From a checkpoint of a small spectrogram VAE.
Model: 6.73M parameters, log mel input, encoder arch mlp_mixer, encoder norm layernorm_no_bias, encoder activation gelu, encoder moe top_k, encoder num experts 8, encoder patch size [8, 8], encoder layers 8, encoder width 192, decoder norm batchnorm, decoder activation gelu, decoder widths [48, 96, 192, 192].
Training: adamw at rate 0.0016, batches of 128.
Data: 26041 training examples, 49.2 epochs.
Rows from block 3 of the encoder of a small spectrogram VAE, named by matrix and row number. Rows with one number within an expert belong to one neuron, the router's apart. Each number is 128 + 24 x the weight over its row's rms, rounded and kept within 0 to 255. All counts start at 0. Numbers have three digits each.
Before each expert's rows are labels from the 100 clips, of 14976, where the router gives the expert most weight on average: "responds to" is what is common among them; "peak in band" is the frequency band that holds the peak. Only what is clearly more common there than usual is listed. The data: drum patterns on synthesised drum kits. In brackets: how many of the 100, against the usual share in percent.
# router: router (encoder.blocks.3.mlp.router.weight, 8x192), inputs 0-95
# up: expert up (encoder.blocks.3.mlp.up, 8x192x192), inputs 0-95
# down: expert down (encoder.blocks.3.mlp.down, 8x192x192, transposed), outputs 0-95

# expert 3
responds to: ride cymbal (98 vs 18.4); mains hum (30 vs 7.7)
peak in band: 4000 to 8000 Hz (59 vs 25)
router.3:114129108069127085140178110156121110101149143180136143133111094100119090115154139107134083101156111129125103158153117107118129138139126107113145128117133106117118097143144145119163163109147115181112141151111106132129101130121136092145151121095133160124094081137115124118081074132134094142
up.7:105106166140131107107127067172128127145103146139081143112102145068125124093147128143110119138139108161095145142104142150046120096131157169112131123129142137123162110138143142098127122137129108132157126112109100173132118143094163140170137102126146127171106140126103106144113079123144126141
down.7:147074127135172117122098124130138095151121167139117156124147159103106121118122124101152147126106140109102155160130162113131128111118084143120090107144196169113129150109127149122152160124149101109129096151124126166150123139134149126076092053157130109105156134098129131161105145159129151103
up.8:114177110103142167125096161114118094101148086108140090137150112181123138118169112140108145073151147120133133091114151168094123116133136123105150149084130079131104124150081135154107117164119157116137116098157125108132134073144162118123131123138120147077113165152135118163133126132086159148
down.8:119134128142119136148128177097057136069133057144152150132139114122150146111128066167103120150113117160138141121164106134117148130142129098090114156102127096127097101108122106160093103094114161106156110135123136094094132115113111129078144107141156139095148131148156131129094192098134127164
up.9:128107116114197130133071088131097101112140132097150131142128116146140112060131184135101122135115137141116112137153209110092086110127131108148120134150142120129137151137121126096064146180128142137123109108133130132131148166129135118103066145162130119116151147128111095189121142170123110130
down.9:135147138140146152138128135117125073178131126120106126122150139140137124153102150127140115120096136119153164156104136133175095118102147132117118148127176109138128131103112179094125138107123128126129140122130138126124144123111150118070108094109127124117103168118116103129120159141138129099
up.10:137140126129132141114075132133124111119153114122116125137135161148116168144111096115093114135130124102098150140095146139108146116143157112110104159164139125101117141151106127128108080163118097110095139112115111151097140138149141126079095142161149131173145162106138118153089167147168129190
down.10:124167142138126147134105109122128111163100116122107141124161125156153126146120120132135121131104116109167158133113090109150098141062127118138111120146198119108123125118129188103144128118133144149122119146130112119131122105124149135078138065105129103126159130120104120145138155132099117115
up.11:158166098100101134145103114130127150139126101125137133141188109139115150164127128108135123138103138090157113092112126107175069144109117146143143134092138167120085128172168086136132123100100142145136117147123128119137143111096106137137157121137126131161110113131131153102133165098124132144
down.11:139115123093130126146161136125118126071139135123139128127106113108107125087137144155102122107159126141080119120153127156096143149160139139116167141117073124127127145143145090149136133122119122086121121132117158136116102149133119135152113138116124119135133119143122120137105143113153149148

# expert 5
responds to: one drop (39 vs 8.7); tempo: 70 to 80 bpm (36 vs 10.1); tempo: 90 to 100 bpm (31 vs 10.2)
peak in band: 4000 to 8000 Hz (54 vs 25)
router.5:141130161086108131162086110159138099093086095138121138111169097129118101134155157124102177182130136120104129135121081108140145123100156123115150110149113098081080127117149142158098081116132117114149111117078114097110081134119152131109147109106156135137112180133095111135109155118114097109
up.7:147123153152133100161160191156142139111103041103128132166138099126128124143169114141129146162168139138161085110158131134189131106145130143133119144154110116118109143099114114143117091138137092133162135113122148132102098083128115128127162095134143142115152110141133141122110129124061174160
down.7:156144145158115116123155116165081104199153079089172149106130143127102148153126149161106119100105112104140122132110108137153099101140110107171116131113118122124129126108093124165120094117108095159159168124116082093119144158095130140135155136149134139084124123107140120125149139166088103100
up.8:161126100131124130118084127186118107140095146117141185126136126102169100151131053157121101088134120143089144120139135103132129135101157110139176098139139103116130112146145122130151137120145114154141116121140105200159148091142135111125127108111115126086097112111124155099124147127128096137
down.8:154113140127136133078126098107146116160161117117119136165195114161083104149151136125136138098105142116133168132132074151149119136090141138148116126141153091093104146136146192110149092122138147152153138129136131142120169106148120102091113114137119148139138136071139086160115144110114142143
up.9:162120121143159065130109170161149148138101173147135158136140147146133123117125108124134124103108111116140157111106128167135155142128155110118118170125138153128120131127089122166223129175122114140112135123114121152139157098112149143066130133141126114138071145146085140117134075138067118175
down.9:130114136156151123129121119147159102158136117125130125142177121121121120158136119121145126131100124105145163152117109116132128134035131132147110111157216134093140117115123187095130134141131142133128122129129141122134131118131130137104127108133127135112128125102106116161127138137151132124
up.10:131107143121186117119151100101120133148166145106120107076115140095105145090105184108112095108098122133108136115099154128069085119120116142119117105135136090150151162134173129061111130120118141120134149148134132141147130178124100122119136160178091093127129136145145101103138108155165148105
down.10:122144144168103138115175094106114158066147151152139136139150089117154126101115115116099137156134093121123148149134151107138131124114129105087111145152161160124123128113168173085100159119112135098141098138127125158113091118137157120112111090109094128156143100189093092130137143101155121146
up.11:128147113123138193100086129150101129141076101096131139155150129127156106134135122142124163089157123149113121133133164136094157105135113150134131163140107155122094151088120098145071123159106124124112123101124115124090127103137106090153083152105127175130183168125149098146135199116123114166
down.11:132139154111097104142141167133107144120100116125131132104105136126112141142138131166131132116170139127150091127157137116126118137208139140098118108135038108138127118122146077188125121131129089153135132153135109136141109120086145113132128135123158122122142126137166118075124112135119141145

# expert 1
responds to: quiet level (59 vs 28.6); one drop (58 vs 8.7); tempo: 70 to 80 bpm (41 vs 10.1)
peak in band: 4000 to 8000 Hz (79 vs 25)
router.1:126131121118156128142072130167112095119122139127133175123136109121132144147141146154107116127189145137149128161123118161151129117102106138097155134134111101095146109115148115159039144152125113163131153155100140137114110119130171103145137104110162128131105216127115094117115099126127107169
up.7:120125117142140080150147153104104109142151111139117113121148123149120122126112109117124112114124130133177161117129107175216114118148140107129100147106115130122113143122089093124181090154133159166134150139134160139160133086125151099099178095157137152124085141108166144077120128130124152113
down.7:124125125140131110129131100136170107157135123112150130148161116119116141202122140131142103136093122113161167134113130149162115131061140135138123120140205119089133121099119191075108117119130160133129133134119139125133143119147141116085144093139128129117118130120127131132139148156137148105
up.8:176125134141105168103102149133128145138139128143136113150085162122155127103066135176098144114134125157138113146107143162112104130111143182086157117131129129147106110140121113128103126150134163123161151144104101117116113158129120115136127179140176108127159112114132122140142113140134179132
down.8:111144107145144139150137140126130175119130143129120124146113136137129129096117133136128124110145129157120125130149132094101143094214137122124119111076090141169125128127133060163118126153130098143147116149113126139139086113106121129163116165132116139144125127154147137108125110114145140154
up.9:129142072135113108133162132149138148100165124144132093161145154118152117164113127135148105120148130128106114144130141155116156134137123109176130142110124136131142116128146167102214128104134106131124109104138137137141132130136162092087105161053139140144170124143152115113146128153152139144
down.9:138131118124113115113123101143161090164120127106150129156167150137126124168115127130159098141110113120154140154120093155137137129051127160130130121163191124089140144101129186089121124119135142157135129127130125145144142135120163126092120077118138128117166129119128110140134157153119140112
up.10:105089095094136137120069131156097098123118172096129135121161144095116128104140090165168123134160126142067121123118141113044122138129160139137127097150135118120129112119107102147055128152102121143127164153160129114142143187111145138124089104131136111122140155124094121166130118136120121129
down.10:150108105143121096117139135146163117164129107139130151101157150105148112197120144131114111121143104119184127117127099131152157134149129117161091110094163153079149127138132149129093096126142125135136125103139118089151130136108165134052144106119144134126119158095121137120112105149150121091
up.11:155123114097153125107063133130126103111082169106129150136161107116104118067168100139103130149180122131085125114119132157084105119117134121117086154149138128095130112163136106139027141176118134138079161128144119144105164111106125130130098152131113096122147171119076100169136159138151109157
down.11:139137121130139105121117095136127127123153133134129122140166129147107124154128140108148139130120119124159176140106127134146129123086142132154112122158198138085133135091123202100118150120144153152106125129144129125151128130119125122051132075125127125142154135109123136128136107125134141117

# expert 6
responds to: ride cymbal (71 vs 18.4); rimshot (51 vs 24.6); half-time (25 vs 8.2)
peak in band: 2000 to 4000 Hz (85 vs 25)
router.6:115126124174136098122162128157096131093181188157141149167131150136151174098121123106136137130114153156128138114149176112094162123108135094135148167151131171117124120129128148137139111148167132123164155130124141172159107161138187132117122138127148117132137100146104137136167065151143146122
up.7:112131127125126186106132138142081117085132083122125116112111116120127167086142133133095138111153133132087118119100132107048160140111131112129133132120102113133109131147135166126066140149152122178129139109124121106094165132129103114162121107125138098139131159121133075154120109157146110113
down.7:094113125119126136142157139107083146117129083138167138122098148123114153129099105169148137129156143166109103095150109115103159124173110101123138130113099149132117146113119063140134097168131139094125118119121126109088140124118111148114133172137128123106117133160149158096111087107179116141
up.8:125084143113137132121131136164131169137110113143113155152153103136076134148146090135113080195156088096153103207117104081126136106142145121148140112177111112117088108118142144139139161148172121121109163115134118128134151128144123135137160157147102110127092145151120155123141162134128131126
down.8:158102136120115119115102121113140114136067139171097111135107141125158135155146147129089107077075106122106121158141102125126143138113153101099136115099126160134114116108122157095144131147178125145133164147118150138113153131198129088115152150108098141071120142107096110128149159149164120094
up.9:118137134157121107134126097124123124117076134182142159135129143150110130117149123112138132168114094109117162133148160117204143133135159160137135119106152121196106108128128147125120107140072116129089134110114102118153079127127132148162158140127112160112127122145143111156124107101103124162
down.9:112118124119138114122134144113111130133112156117130129118093143119118104139136141162104138123150126150117104113121142103108109123166129127126144122104053123124118142143146087155141121128115124111140139131118158131112105126104108133159136148138146127133084142153125124111138090122143138144
up.10:134120095122136094159146160119101156177169107125126149126163123126120146104139157153125154106118149120162172118122127158143137134173154134095110157154112119119133152117136131170118070112152114141130152132122127122115161121114104109053157155173138141111140134117136125126135061167116138163
down.10:141132125156114124126136115127158124151134124111131123143150115139122153144103126133132129113124131116150135135116115131139107127069130130134122126156190140090134107120111192104125124108133153140124120125130121130131143112140134130091129093119122126126135126114107121132123145137128141110
up.11:171133096164114109126136125152101104094131137130144092139129136083137150125096092109115146127168169150110097117129140128098142146092132146165113116133132188128157099104135164118063134124148098119117151128099138120147139123125094151146119127128162114135153141120101103165118097126087143152
down.11:104129117124128125119137082135151168113129106109173146130121089109125137135133146139140121095138101132119129115155114123101135087180125172144135131102093160124135119102125115088106169132090118153131111119094157136099117150098115111111141125081130118151085113170100115127155023117176149111

# expert 0
responds to: ride cymbal (48 vs 18.4)
peak in band: 250 to 500 Hz (30 vs 12.5)
router.0:160148116145093133139122087127109114117145092131119116090150099106121119182142188143118152116120153107115115132096130168175080153144128165125139088157137137145145196145170109132129088103100129115140112132107130104114072139122164144105115103093136116161135167128176142152143170141102151146
up.7:126152142137188105142106123139110063114168104149153112102138142123124070097099135115148096137105102134137117143142116101170112155155118086120120089090084118115115100133154126112105089140130122108067113111118139110107109133129136129120145140114183099103127140120136130131125091150100130144
down.7:105142142077115124123152160135107137156139121128116108122106113096142129122134147144149105113080157123171147111101134098165123119124134096159122154114101121102156140166141154122164096134146094125108147163148105097139186130093141164107130107128145090116112127142145132131115135147146122151
up.8:095132180141156147119160120104148132127130150147087107123093142156141133117133158110115156170119134105187126135137143125130123100147115138094121144106105131137138150106091115145107133149124132117081135166069148097163113191103105150102150122157171134139143135153123104090107181161144130107
down.8:138127146146133139094143149166159082171146102103135134131144109131106122123119110136140122139126113153129175140115124114094129109041122111135130123169195124123132119100139183090100114126117154118133120161100158121195140129149155127113133114132127131115130149104133128132109086141146113093
up.9:121145174152110097096133142106105094136175157122136143102110148092117122120127148073121127122127189158118104147121131163133113163143142136124119127109123141126141114158141120060114141121136143149156140081118080146099144084080072127121132111139126138116123106140135148128115130109113117149
down.9:184151101114143153158135128127113134170118134157117091122109143113149126145130108124140093114090125102140134118130112084185129110097134134155124143115187131099119131106093197114108131128164130144169142160135192142145081107072126127088144157128124090149133134106140109145149143138142119125
up.10:131127136115121114181131089106144142140116131098111121126110122111113099108179101131089103108126158130139135125115149121127076120127118084118128109126088095135102108159116121120098143183114143121142148127127088123112117128150117116123139175131149094098091055138163108109090163112130176143
down.10:131139102133115135120153140186126109143142110126134137131152104119166115147101120121137097105101143125146169159117111112143095085070114120148151106164180153101128140117121202126111168107115156145119159137113129135137159093140147145105117114111140116114145115095107151118153146134123153114
up.11:117135099128163114094130132150150131062128150140122154116119145094121101136137100127110107178145133164103106084120127209094152142139140107126121135164147125114124103156109126099188097149098148150107117116171071127097140112118097120111117154173094144123132129117068150159119116100098113144
down.11:136129132165148133112140133129145063158145118126127115133153118112117120105122128087149107108130126101139147134142110140169142123005113125129099136163205129103132109118108205083153166139138154122133117122137127119125140133143125109078124106120129132109144122096119109146134126116136160128